python train.py --model="image classifier" --dataset="single toy objects rendered from many sides on busy backdrops" --train_examples=101725 --image_size=24 --crop_scale_min=0.8 --horizontal_flip=true --translate=0.12 --targets=["object", "view", "finish"] --num_classes=[30, 3, 3] --arch="vit" --norm="layernorm" --norm_position="pre" --activation="silu" --mlp_ratio=4 --head_dim=32 --fused_qkv=false --bias="all" --qk_norm=false --layer_scale_init=0.1 --parallel_block=false --dropout=0.1 --inner_norm=false --moe="top_k" --drop_path=0.15 --num_experts=16 --moe_every=2 --expert_mlp_ratio=2 --experts_per_token=2 --shared_expert=false --patch_size=[2, 2] --layers=12 --width=256 --positions="learned" --pooling="mean" --label_smoothing=0.2 --loss="cross_entropy" --residual_init="scaled_by_depth" --optimizer="soap" --beta2=0.95 --lr=0.001 --beta1=0.95 --shampoo_beta=0.95 --eps=1e-08 --precondition_frequency=16 --max_precond_dim=1024 --one_sided=false --adamw_lr_other_params=0.0018 --grad_clip=3.0 --steps=2400 --batch_size=64 --epochs=1.5 --lr_schedule="wsd" --decay_fraction=0.3 --final_lr_fraction=0.01 --warmup_steps=70 --weight_decay=0.4 --adamw_weight_decay_other_params=0.05
Rows from block 7 of a small image classifier, named by matrix and row number. Rows with one number within an expert belong to one neuron, the router's apart. Each number is 128 + 24 x the weight over its row's rms, rounded and kept within 0 to 255. All counts start at 0. Numbers have three digits each. After the name is the row's rms in percent of the matrix's.
After each expert's rows are labels from the 100 images, of 14976, where the router gives the expert most weight on average: "top examples" is what is common among them. Only what is clearly more common there than usual is listed. The data: single toy objects rendered from many sides on busy backdrops.
# router: router (model.blocks.7.mlp.router.weight, 16x256, trained with AdamW), inputs 0-255
# up: expert up (model.blocks.7.mlp.up, 16x512x256), inputs 0-255
# down: expert down (model.blocks.7.mlp.down, 16x256x512, transposed), outputs 0-255

# expert 5
router.5 084:135166086132104133111151107107106126139124156101085110146173160172146097129087149169156134098105187150179136141114072178141134116152114117172119126129126106164101122131136120154099092136136111132150154157152157130137142182118073108129094109137101142126119114175184131119124133111136097160087122165159079143123123144135133121112133110104144086142134133140157129129161123121123117110164119154185135158141123161146147140092071092153133118169167127119181110167136105132072130110112128130134171161128126140126116092111131131102121140130153107103108130131116129145129157120146105111125137095149161143108156161174150119134137119112128160118128112146151100111154126135160117125132104138117128155181103120133134110114107100138152109107147140115139155140135156077176126126082141
up.2 114:142126137101087152150109167150133127178137100152094103091120083113145135155109130098137165130159157125162156150127097169126127129171089120115122143110135186126127115111151097098111108133115113142142139107146170144142084115147121108145091123111142146099132172150118114204092130134086105141150131150126138173122124159163136116140162121105109108150120123095157123181129158184107102113156126127150103104120114126109144125091111075094150156150133115168145110132164137144134162070127107100112125142164127121156133192143162116141146168126150128111132118146121133153113113103153110134163143135113110165148124179129134125132152144141107153131091161139143104125102112173135158127158118155094144118135156128132116086163082118179119147091102109122129144121120127154103140144142100
down.2 110:120143151160155114159171142117130106101148169102141134154141155169118111174159107125151126143126111142130151100116126139147151150153123111128117103087122153149126107187108105106116125168127093122102185129140115118125118116111101221136147122160122076161088125122090112112108155097141118142114161169092123077148154125098124091126095142155174158145115137143099073132148094142191137151127120127138125093160122144140147109115162141122116115104126124108132129137101156120123139182138136130125143120137159102141095139148140162133096146110105139098129165122080135184163156128091130108101117138129160140096127124121148126134103096127142141108145100142141137117167129138173107135171087101123143184122121131098154138126097146118117112115112106146090103135169122087125116103131108
up.3 096:133141127122113117107149100120115117132120136134148162132112140070146135109122116148115082160136155145135136127129123148104111128148110184124133134141102079153119143152122159142105141128135129181144162136132131132109060126131126146153096135095128130139141148129113132115146129065156180093142126076131149165122118147113103138088158139178116118134126132129144161166139147127120121139076131115109094127122106096144147118107129132105110116143128161152169125130132130122119154135117109167195153109158116127105163113123176134131139057121121097138157124106119069131124137090145142112118084095093122106141115112089128092115114129137152114099154171107164106126113105129136171149096144169161083103165122117083128139127099120149166151083139166139107070126118133113175119107106170
down.3 093:123138094132110108140123154116133144111150127180102108092131150125120112122104111118073163090107147135163120131137114140120130113124122139161130132067106188101145144140128147122133166124159138115107155118109147134121123137153150133098126110112128095120126102180137135086105135106150113122122128177128131101130129125128120110131137128166123118095166114111127136116169132125116152092158100132165133145112151127116157094122172141139149082107139095121105139111123068104088106102164139114124108143112138169185104110178120123163119124109158101116129082152145125132138127189115097117095123129128127145174118167106140150132133117135159136120082102103143087134181107152142093172157128120179113161082138160139145085108148134095094119143137126140172179146118102157115101181149088
top examples: from above; mug

# expert 14
router.14 094:141118097116157136177096138157130161142171112137134132111199116092136124141090112112132136129146116149130125116128111096119125118087116144125115107174097131148133138137134162139138161153151132092125138144103136156120146126092130129156099102148154124125090125098133142084164122111136092161122101175140116139115140133144126153175130122167104127134105135107102130138122137141117149125111129084090174082110141132135174144060099118139107121108097167124121111164096160129123143113121116107134103088157108139138085132169146140155177073165106121161120179166125117157098105138122085128096164110142131114143108120121086113105106133140103125143080128186155087111120170084119142128099120145081126115175108184146095113123129136142078119125139134135104141117120117101138104140136138
up.1 099:115115127093125135137138136172129163101145127124113109106142120164174102144115098148151106172116120130115150104090151074130160152107151137119101092129132138130159124067125122137118143112136164098125142134104094131101141119136155110102117143094179131119125126175127195148185120097114149107115170112164102151118149159138159108108166124134116137173109121148082149134149152097128127134073089150148140124125127133132098119123103180140152096151091138138163126123093099137136148179120156084113101127157121100133147160094152133137140143135144099152094136090105151130150151089140122149121123142131116171156090121102111130113155102101117126111161161098157099097115112135104120117146149086133107121124116103136150113170143191101087139097133114112132131157103136091131115094102164
down.1 100:110114140129130095065119107111114139167135136125119171152165130141086162144122110125080137147155168147093155103134132108108105086164121093127119132131122124118111136119110158112112101148151150125130101167104118105119110106134135129117161158147087133142108071072104131143121149116118081112103129121082089123106130114139139117165084112144138165098124131105119153122126164161152114150166111168131098157105137130128149120097127118154129128156137126150138127135126161145121114083154106091139120065124145125112127138140116129124138105135113125113129140120155141117114124154096069138103109141115135150123161185099165104128092153139160156180107130095152135108166109118129159134095114142108114121144115127139101177104160101146144126120105199096170148098093153138129124145183071
up.2 097:079199171175134132116137090108116156157156146159160157097123162135136129122135148176132116121062107119134128149101119122161131115100148138134135127083139128153100108099103117140140098158109100151175133162130118096084099150153110142076091115118146143146131140095089121144149163100121065110136111089097137096136175111101128107133151112112116120143139124127136135132136094087108128124159125162132125093137086132106121144113133133129110102147126130108137124114160138150122138086099113129164133165103116162128115149145150126128148178121116133112141141141121110144117139088152092120107082140099139139136121116168133123170131118141100165104120177125091127116151157168143111132120106138092148111079116160113105130160137175105106162158115094147113157134142084151158156154149162
down.2 099:106094117160127199120158086106135124143127109134107092120087113122116093131113117124092124121156132149123125115126133131167177113104122096171133124151124130128129155166147118144133154163106093154143133098101079120126119157131127126151157154103130123106096127082137099121129139113131114088147140126138118120099124126101152118142167111184116116117128100103097101131112129150102128123138129136090136170130146124123103135144103125134133122117145091178066115090087154129137127172098122123131114162165115150097093137194153174178074120102122158111097162136120089122166142195151115199113152077104085137120130112150087138130123135132136124106124094148141140113092131137147136151137135168143136128172145088120125155104087118153114140146143136122145161133119125130155112128101108
top examples: from below; house; mushroom

# expert 9
router.9 083:160129127074147178102093137137165108084129165121123118115143137150128122132152157114113132140134190100118071094108117113160128129171167134135167140121145105138106130158107137099112141148136132125135134101110102161090178112102162102113139139168132130140104122135122149105099101092160115085108151137116107112153160164123160142118133124157152106088137134127164147136164133110140101127134111096132152129114122128113157128106067135095147093086098061141161100127121136163130099128122147110169090112127130129122118096143113107113121170115121132119139118152121125158138103157109108134174119181119148101174159160150127120099072113139122153137143160112150125112171138111149116164107096118158169126135133148182099155128125108145144111145140174106151143168166148115112118123160106
up.1 094:119109103134146162122117162124164122137141141119107162088113132116086162103141153157104122139154135090116111137138130156148137145133157119101098115084187130134109146139102078147126094096144102141143124158165161114148161137140164120086137148150153142127131132137155128158131134133121102142141138129076105155130112167089095080125165136143175118122145139125164152137150144132088169150135144133124141151129066132106111119153119150147093174134161130159118118140143129152131105101129094173154147161096086159097099108120182086147126089179135163110100120152090132137088141157150177127146093111131081160103102132140113111120140099109145137148147101118087112134103139141164137153098105122124070169132145107141134147118133116138125132096107145142094162149116106155138107141096137
down.1 094:125183127140123166148148079124119175155120166118117138113108162155147108151109163144146136173123104101115143129129151112128144166177119099109127130078118095134121114132125151105169169110133119093143126122113112138145152149107093140108164102120118131161091113141114099145120145128130130129101148108124104069174097122113163192146164169138111131112139158159139115110148152135125104128173136121131153100161103088108162115149125136184143132128160117135093141111112159142128162117161152108130133116163132118082138147074150124144114106123117090123150107127121112108173126112100105139091112115168148141118117165150162110134109107177108126104111109110143124166128100151105104094115134099181147106134152148066121157094148170096108137143147134147150123091111114160116144094103133
up.2 108:124149103151145079155148159099103107109157102116134109178082101132162120122177140083097118125153163105112163127121107119144096160147096137107144127118107135099116126135137129108098150124147158117114136147164099123102162126172108152109126128160114133121162118114118136107127146119118137123089134104117107117101106144144098109158167126151125111147119153059189113128130125114085148080095117134114158131154082125116094113139073130100085105140098141114099107122146135103115131174113098086127153129139152159105138137086144112165168111094098153174146156164069109112135080167096148147158115174122109082159134123143147110095082137133134104151129144088147129138114146130130133129129136110104106102139147100122105091156105166102110102097129138127129136124120128153114148127100131
down.2 111:102101134144121179086106101159156114108129144136117109122094159112095141168104145148079147120181118144136124133152144121145142112155119136137075111172084098130172158096159099144153155123100112150152114125140176157141063164130124121122100134167123136136127082138129167123133157144121117102122113192094115130128132126154161173126131127167149137124148132159182140094130135143133108137122114117089116142124099096111137118097084124130117126151159135159093135095095129101142113112126157142132102167130122097140155144137137092102121114113122140136108117120087105197093159144154060154155148121129136139097151123158123131106160152140129088126099156127155149161151092155135120122100105141160140151119122102151109116095154101129133115152113155106142112132131129098127106167078122
top examples: from above

# expert 13
router.13 115:127126113095141155112148124135099150150167104152091131197122123116124139130120099165120145103121132107118079127120091136077115119154137111118165160093152109132150146129125121142106101143106130179117120135125119120099125131062132116121123098100093128108112109145129138104116110142132111114122126103148141138135178087144164122121112139149120184125119093145071090076144136082143114123124132132153144107119113077164106130151150101111110165131153112163175118124093177163144135120155133144100113147124114107130154135141121143151134093085083142125137138154105139121085123198121092119128144164171153046146133106108129137140128116099174113151179100113146110157128136137137118115114119172123131090072117146107112140133159150108130136125124089147133154121118146108111156138128156
up.2 095:146066132151144123092123135119124102105144092081135126109140173127108122128139111139130149140093125131099129127128095125144159146149119129115096107135104139118119124160160132090154146155107116156121141136114169125158128114121136101120142086131178094133107126142179151115118094156161109126141127159119131185158172137121171117095108147107145189128113147114116122143174124114155155144133154106143114124136142129101123176156126123129069127128138121162160145174133132087159128113152108154148119145138127109163114152116154153083077139095120113128125126093161199136124187129150137136144094141122161131179109135095145116154097142118106096131170106121120138128115184117104106091093172115168126100147111105148136109156155116111113148139105170140125098121126151148168134137181113
down.2 104:187168110142148114133148157129165094094097158132113144109163169136127149124134146119151120190142120147102106144132094112155110137119120125120136172162186144118101136150083143121062141105091131111105138121119164105128090139169135166175121107105114140160162108150158144129127183107085138118123132162108123155172121138123112126116099119111123118181105135120101138155139105091135089133110128110150109094118114142105128162142128080135100100122106101133109109148114116130155123161108121144136133102147145156146190147178130135183148135178160156096140134116154123118120124142106132054131121156130145117113106122136170146127121128130112114112116154154107169119118154118097129137157111134141133117111167127153131138084107108129097133096131161117165161158114080126103143107113130
up.3 109:128092107134127107082128121081090111172101133160145118120146098086112123139096142140069147138129112149112109160107110125113102135162125155132130112138083150124128149158113148120081090133169119176125100142104091123142131134078147159136152113134100159120113108099115122107118101117071102165132102082103115146095174138126105133136123095091088085152166120127110109138122132147133106111154106122090134115123111086140119122147097104155097153173157079152134119093126155119144128123138114130149126165123127119168101144143126184154146125116161138164121152081104147115070116111149151109138155137186142128135121120111162126131124189129153137151102138105155126093184122132168094134160158170127152162128111122120124112099122085132114122134143103135137132111168129130111118128116118
down.3 104:141126116124144149184098098147152175151121123107112150118104170161116111123180124122122114125135134111133145112122111144098165087088093136095125119109165088104167076104137122185159128130105094121119133164107158165096151135149125112115108140173107170118128126133084141142149102134115108077103159161184111094142130127081137145141099116138154128158116153169128149150153143090130113129126148116110134146124125132108137143082118077156105157116171112105117127138117108095139140112129173145131101140109131151115153111165074110084164103107124098102090140114103138153158134146074098131144138120099105102122130091141111093136132164128099142118132154113112149146115141119108125150132147155102143124138166115166139111131122141127126156124096157109118107154075144126123096077177125
top examples: table; ladder

# expert 10
router.10 094:129143181131143124125099078100130106140095164135109118097144081134146106176163164088156149132169147116138129129108155087125155141159102149125133127115120130141116162126083155114152112119130090135123094102126140138113144146097132149132135165140117125147116055137123127124127128094145110134112181167116146118141145183104116119094146148122112128100129107140143135089128139128137122141124139149130134132122136119096161134118120127115100133113106120160107148109085116134128106128093170137140143142156114118108121124121150163133093119199143209093171132114079139153114158132145123128134162113139147097166101127131119110100151104108144091157129111088110185106131142086111108155138084089117131131123134120136128082104114115171132147174110133091113131144173111097168116094162181
up.2 111:174145129123167126143135141109138154181126095078172105109191138109139151124153136110149159110108147152110105134084116126135147133113136122107096080103104101163121137088181123112108126108099122152177113108115180064114127129193156141102095148155133120118129100126138122136132149119107149101147157142139176161106136094133117157104131136118134114120119119135170094106137124127081168121132130141119126145130123170155088112125149152132147080113105113132104124130155120128147092091139112134109112113111136120085138105118113141111170147125125125124120112170135106114163123100137129084134153119111134117124120101140127140097100144117169145086134099177156100147131154132148130103116133120149096145141148161138146133067103119186116171105145109176151120152165113141133101076163138
down.2 113:117130085117116147147157094103159138134108144166110150139140174114105152125152107148145151098105151105153097135115104152141119126143142090106159172123127128112100140135093139119117175116098138128122112086126135118083141085166129145103105133146149168134092146124129132098138112116125114192118122123067119089139129135148163121140088109101116118133163137119112100169147145116131085105130150103178086122138113175144115142128128137163112159138122118133092114115122123130120114162150173166101107161131150110103149142094152154133165135113132125108103172146076129116133111120169106126124118130082142116132142123108144115143140078178120143157123133109121131121144089116075118145166113196153111131124129139192178155124137112101106136087094100134098106175115145090145134153135150
up.3 109:107133143125144074137139129139109145103136125112148156103104142146109125097152105106116134137129090099131100094151107139144091111163134115113155157146103129116125138096167144111120071112193160131084170151114121116117123118157124119125192155125129152140146116123139106127095171153124095159140138155094129132099111173098144134114096097125111120127134104151112131135121131123140129129086107180162159102114173120119132161139164184141130120135139097088121146102108155104100154118114102148122122156144118104124100094120102159183123114129135103152137173122109097123144139105139144148146117203173097175141125157137142107113116150114149106133114084172097146155173140145101078109148132165156124122145116163132101135145152141159119152148135131093150108126117129115085145135078160
down.3 111:139142127089125115162150116101129103119125158130106145116112117126117150157102084145101141103117126139102109127175136097078146180127155131103109110117137110095144165151132129101117100144104139135115147145073136127094111150141162152120127128093105112132105115154079133113162148143105118105153133119118165135127190144109111158161104128115158097119146123150136086155141132121175165120160156120079100160125123139113091154138121102082101137155136150132135105124127195147120114144091157150111115126149089109128129169124115175089157107140108123190097121129143124100153165114158132131087129076142133095102167177170163135109121151120129127153124082102158157130145146121160117112136144125120114162139081116139101093115128074094146146156105131106140124117154113145155102093125127
top examples: from above; pine

# expert 0
router.0 110:140139155162156108146136125145138139125174142118171167139132147130097147069114108125125119103124138166168123116107137117123131125124115127146130137098158126099112084096131097124105108124167180081147149131119105089135133096136145160123143126099144146143154137173108153146109130132084105092143164099134141188140131123145087092112095100132165107150133104166130105150075119099116112178137113103182120128089155149112124088169115115098113102186131108122155137095152123087117149132145145142128143150125142122119122162112131103135128189129135072139084102109085101143157148079151142118146106153093102142109150131139120126136163099117125130098149133138147113115147106146136109115132118169150117103105138134125157125122170139099155112141150124182112101094163140143136159079131149
up.2 100:111119102124128137091092143162109145084153071122153137184121124128166138105101127135090167155148102131116122117128121127077142111092120144131117147081089162093135122158114068074117113117165117142128123155136113090109146127123117149139105151121122115124148145122149122131145149143119120115166128163089116158130105141110153151079165139058121096113098114153093131110119123109096119081129129141166091135115096121115128159127157101126129143114146122142125144125150130168115146135138138138149118144106151096138098108135135096128113115163123159134121118163123073104106069120094097148109151128107109122112124101139127142123148150149153127139159086134131118132103149158141134081122077149174175147154122152155174107130138107097131154127118113058075136094119109133087126127168131
down.2 104:107126140154093099114110140135147090098125144168139104093138105128140154120131137151115177148116119090089151132186082135088108149164136125130116093146118115127163172163138163152162101143126183136109133102172140155146158103096107101138105108161130138118172113123115144104128134112127155100115125115119161129149102158153102131158132100196093127111118132103122099137123141129123104126097150120104117106145116110151140104114098145128117152131152110141072099155093093129125098111105139127150114126112142137145101118122120145102149111103115094124152120176134107131124178089139117112133108114147103100169099174122128134157150153170157144133145160161135099075126093091110129132111154182157103112153108110100143133159137130101114077049118162136117110108148109139099110121127123
up.3 099:113127127087114105162158086149129126146136130144142134073102124140102169123135182101078108167155124149075148141136132136080146138153172080163151119131119123150145154127122137110160100166133143130111125104080121123092130125118108147105125109132109102158117106120107123145119128151093162140125145129080166134156141108107118155132106112112127162126151152136156161137100079159109126110172113144102101143166161086120073124108131144154100115128123126161141104153131108167165109144126149145111160115191125170118169143065159133135116113158076105129134140121117157150121122130127095119098190155138125143118113136112085147101120130124101135110101123110121128114134183114155146138087123144146101136097153078094110106138144114132179115160105159135135123137147142127137135161133134
down.3 100:118150180144124139111164154115085159122101113183146115159151118143134082101090128098144103108126092106147125121146111125150115101133128178128112125123106133125109145131105168142157156102099112128129118104133078117119160092121137112159111108162137126136145112114121175117129098107167132118115121108126121142164162126106189121134104143108118161130128103153123146103172148126146106132107130161160154108138177132157103132116104177129137124132143108114155132077128153095119135151159129127140099126134131152115123130129146145127145185191110112139129144091133124145150110138129136078109165133093084124119110082156107145137136136139155151143129073162181118154165136127140131102130160101064110144140145135165126120110151147138128080210122142125118141104131184116128109090094120
top examples: brown; barrel

# expert 6
router.6 098:065094111157154145190144100138109148164109114140122115118106147165131119110114111168138119107148119124149128175127160106103131113109110135121095121111087098161114153138097106139142108079093126122113125116132110133133086127139157148143157110136160144128089121120145127111113172120105165086099129145146149092122163108126101165177171123158159196083151124164094148047094119119117153118134154167135149099143138116126149170116121140162097139113125163121133140094144143125166124146092118141163108098105135129138092099098137110112116087135145121150109129131134182124128118136140089118129147106135118130137111155109095152173176124110131111143094101152121166109146161117098158149151150153096125112126105153086172139108116132124116133131133135173119136138106094132125129127146086
up.1 112:144173095164136107123124105090108109083143112103097132119123108137128172140138144139078117144094127165131109115132138089130147139132086129132132112122140124138127115118102093095129077104102143126129136115139133111152135131112122141175093100121115115117126100102116176110122121111116121135124147117155140132096120167096149154157164162151093145116103118137121135131085090159174125139121133129141151107126208107083142142143098183142078144098144134150099140140162141120149077150110178153112142129108125126123135085132133077159133113088131099095159098125118112159152140134134097119158139137148134165097138072083104102192118141109153144187098110078117144159122122121142103091145162143165114115164126141113130138123113136125108112148132143113096149109129128185133113135136096
down.1 110:102103148132098125129145173090135117100135125189151145148092149128129160140156149153137125134132076140086115131163115138128118149136143148138173133146103132131130117148146162135127090129153105140105106137121150114088102122164122102115131172134107146147132120148101145099137155135141134143141090130092141087146143157143176114161076133087092149143155183123073159115158135097143159111135146095130139140098089111102104162097108118143135148121114159128130154101088124175153098078153130127126120128139160185100139119116131132164122160119135106115149146105145173131159126074126155115090111144153145135148135138122165097153065122085129138138117154107119119107123136116087133130085137144156149136111110104118156098080171165129086133114124126105117120162105079117132136094112132
up.2 104:116138116107139132105142145131127153138132137144144131129163127111126138099117091125116113084142075151114175128102154133118167143124162162122147140067154112088120147111136106139120149107137108105139114113126161125069155129131138132111112138098129137097133136108108139149153160136108092125104136082135148136145130132144164169131109165159127119118146131128138102089131099131163122121123122130137128155115160069172107137117117148135129200151127135154092150102092145087178169060124093145114140100126117093133131103134167068125144099124105136141155148151105085114138132116111061106109085121166150127178116113158129149105151117123141156105121140091130132152164166126150117156166110122096095101127133148121182141136120142128143123109137101140158098158143169136147125082082124
down.2 100:095134141157140157094096118146136159105129138116118088106099137160169148127149145083115146126145114136160176148145165099155160086152152077144158126159102184110107130116124110088115127089066124082145164094113112112111114152165096146075160125154120123146083098115137147118142090125155138179137132161139150118120139103089141123108083090140120121093133130124103099122122177182132132116106149138140117079122127151108133157134114125133122115116127117133145135109114131143129074200153138100145157169135156101135115156131134138162170117106116120130136150124148134162133112137138125113116126121079108128133157148146161156120127144130130130118148148129144129156089079185095136106142162138123137137081143128090100088125108134127125154114109146106169134101138091103127136147133117
top examples: candle

# expert 7
router.7 107:118088093143160130149124109117102105129126099138118134106121100138137110158079100126074135128129131122157105128139118140150127148164132150127155180158164120166152108134135116111131089096110104111097121122096078120140153092138107121116138098158116136100157138126154125088157145158130142142135101141169107120115179148154131157140113127102132124110131136124119161165122108138179101188125119149125136140147134126170098077117128090142122074116156189107108106125138147111086141104126119155133113105138190155153092110112166110130106116085132097094130120095102151076132113173143143133118118160166122152135115126144139107196114105140097154165121173133120170142137116103066107154119136147161118139122105099124144104133106097125139100118140141102147151132111130160093095146119106
up.1 099:160121153126118134138154141138125090091128148160139153170114103169135115144136087164137143125153137128117111141147110090093149152108110154102132130139107140112121120136135096111139121088179129151076169128167098098115131103114149164146096115135120140077088115075124098092138136115104158140156156164138142092159147136115114116118121127115129155135094115169176098122107112160130094121113103127112115123121138145140173152132111117112112123140133113117137138176111107148130102116131090136140148127169115153137185120119180143156150148133088128167132145132106140109108128123109100152074114074113101161100129156169146151156081103137081144133130089153161133132130144144116096143094139125137125072142117139112117175133127122090092138107141098113112055166159121119103126143130085
down.1 099:072157117116122135147149102089158106137131118143166108131155114093110133120118151162135113102108086148108115119111084078167083115115115159139108111141177107128114118096116129159123152100121179114147114153112152146161138136135167112089101108071155130138166152135141115193138149141101126114075144163125130152124117130121171087132079083120145097137149116121128063199143152143168112106155154122115117144096105087117127100116134145154108129145125128135116141130142133092130145127183130128103107137108118147099105135171136090134116116149158133121097129111159119132112107181142114091145125134090129124118144112162120125164131163123109135117119120135111135171117100092143102161130120116155135170135128138094154111089130079134147100178148144122158129124143130162154150121142143
up.2 105:147108141119125174177090119131137105106113098141121131090090098124168117123140116170124122162152137149122105118116130128125116052134154106176108103093143127113157094147135138181166131146106097133139082119107130164096168100168120185105139112136128176127118131099127139098094129139138131110131147120141133129073127124121131099145176129116134130141156123120140109102101139137113124153134170136126089149129121150153083121124170108118113105102150166168133142123109110144129120130149103127144134127116151079110111130137154103108112153118145165150113101124160096132170133126165131122099128124164136148162107146112158074131131086131168103136149131144191157157130112139150139090138111110120129162164110095155123157097098163090112133153115189162121134130122174092109168136138129
down.2 103:164105140120088116077137134113153101117086145158113122146127134135079107115147111112134130098162068089128138172098154112132125173146099118102091122156137127127130134175107130146128114140155162131118062089146109109152104101140140134098115154127118092141111097104092127166154119114124078136140126107117126140162126165116143109134142125163140143104135123140169167156122157134124127158190117092133135154143155099120101128150108117109129138134122134148138085126138148112148126130108110129133162174103113118126170130165132133107132090118115169109139175135127152159084139087124093133146134111123154148128135107098102186160113138113123113146134085068153124068125167114093119113173129148146130115126133106121166162139176078146124120166141112162167127117147131143150104135109101
top examples: duck; teapot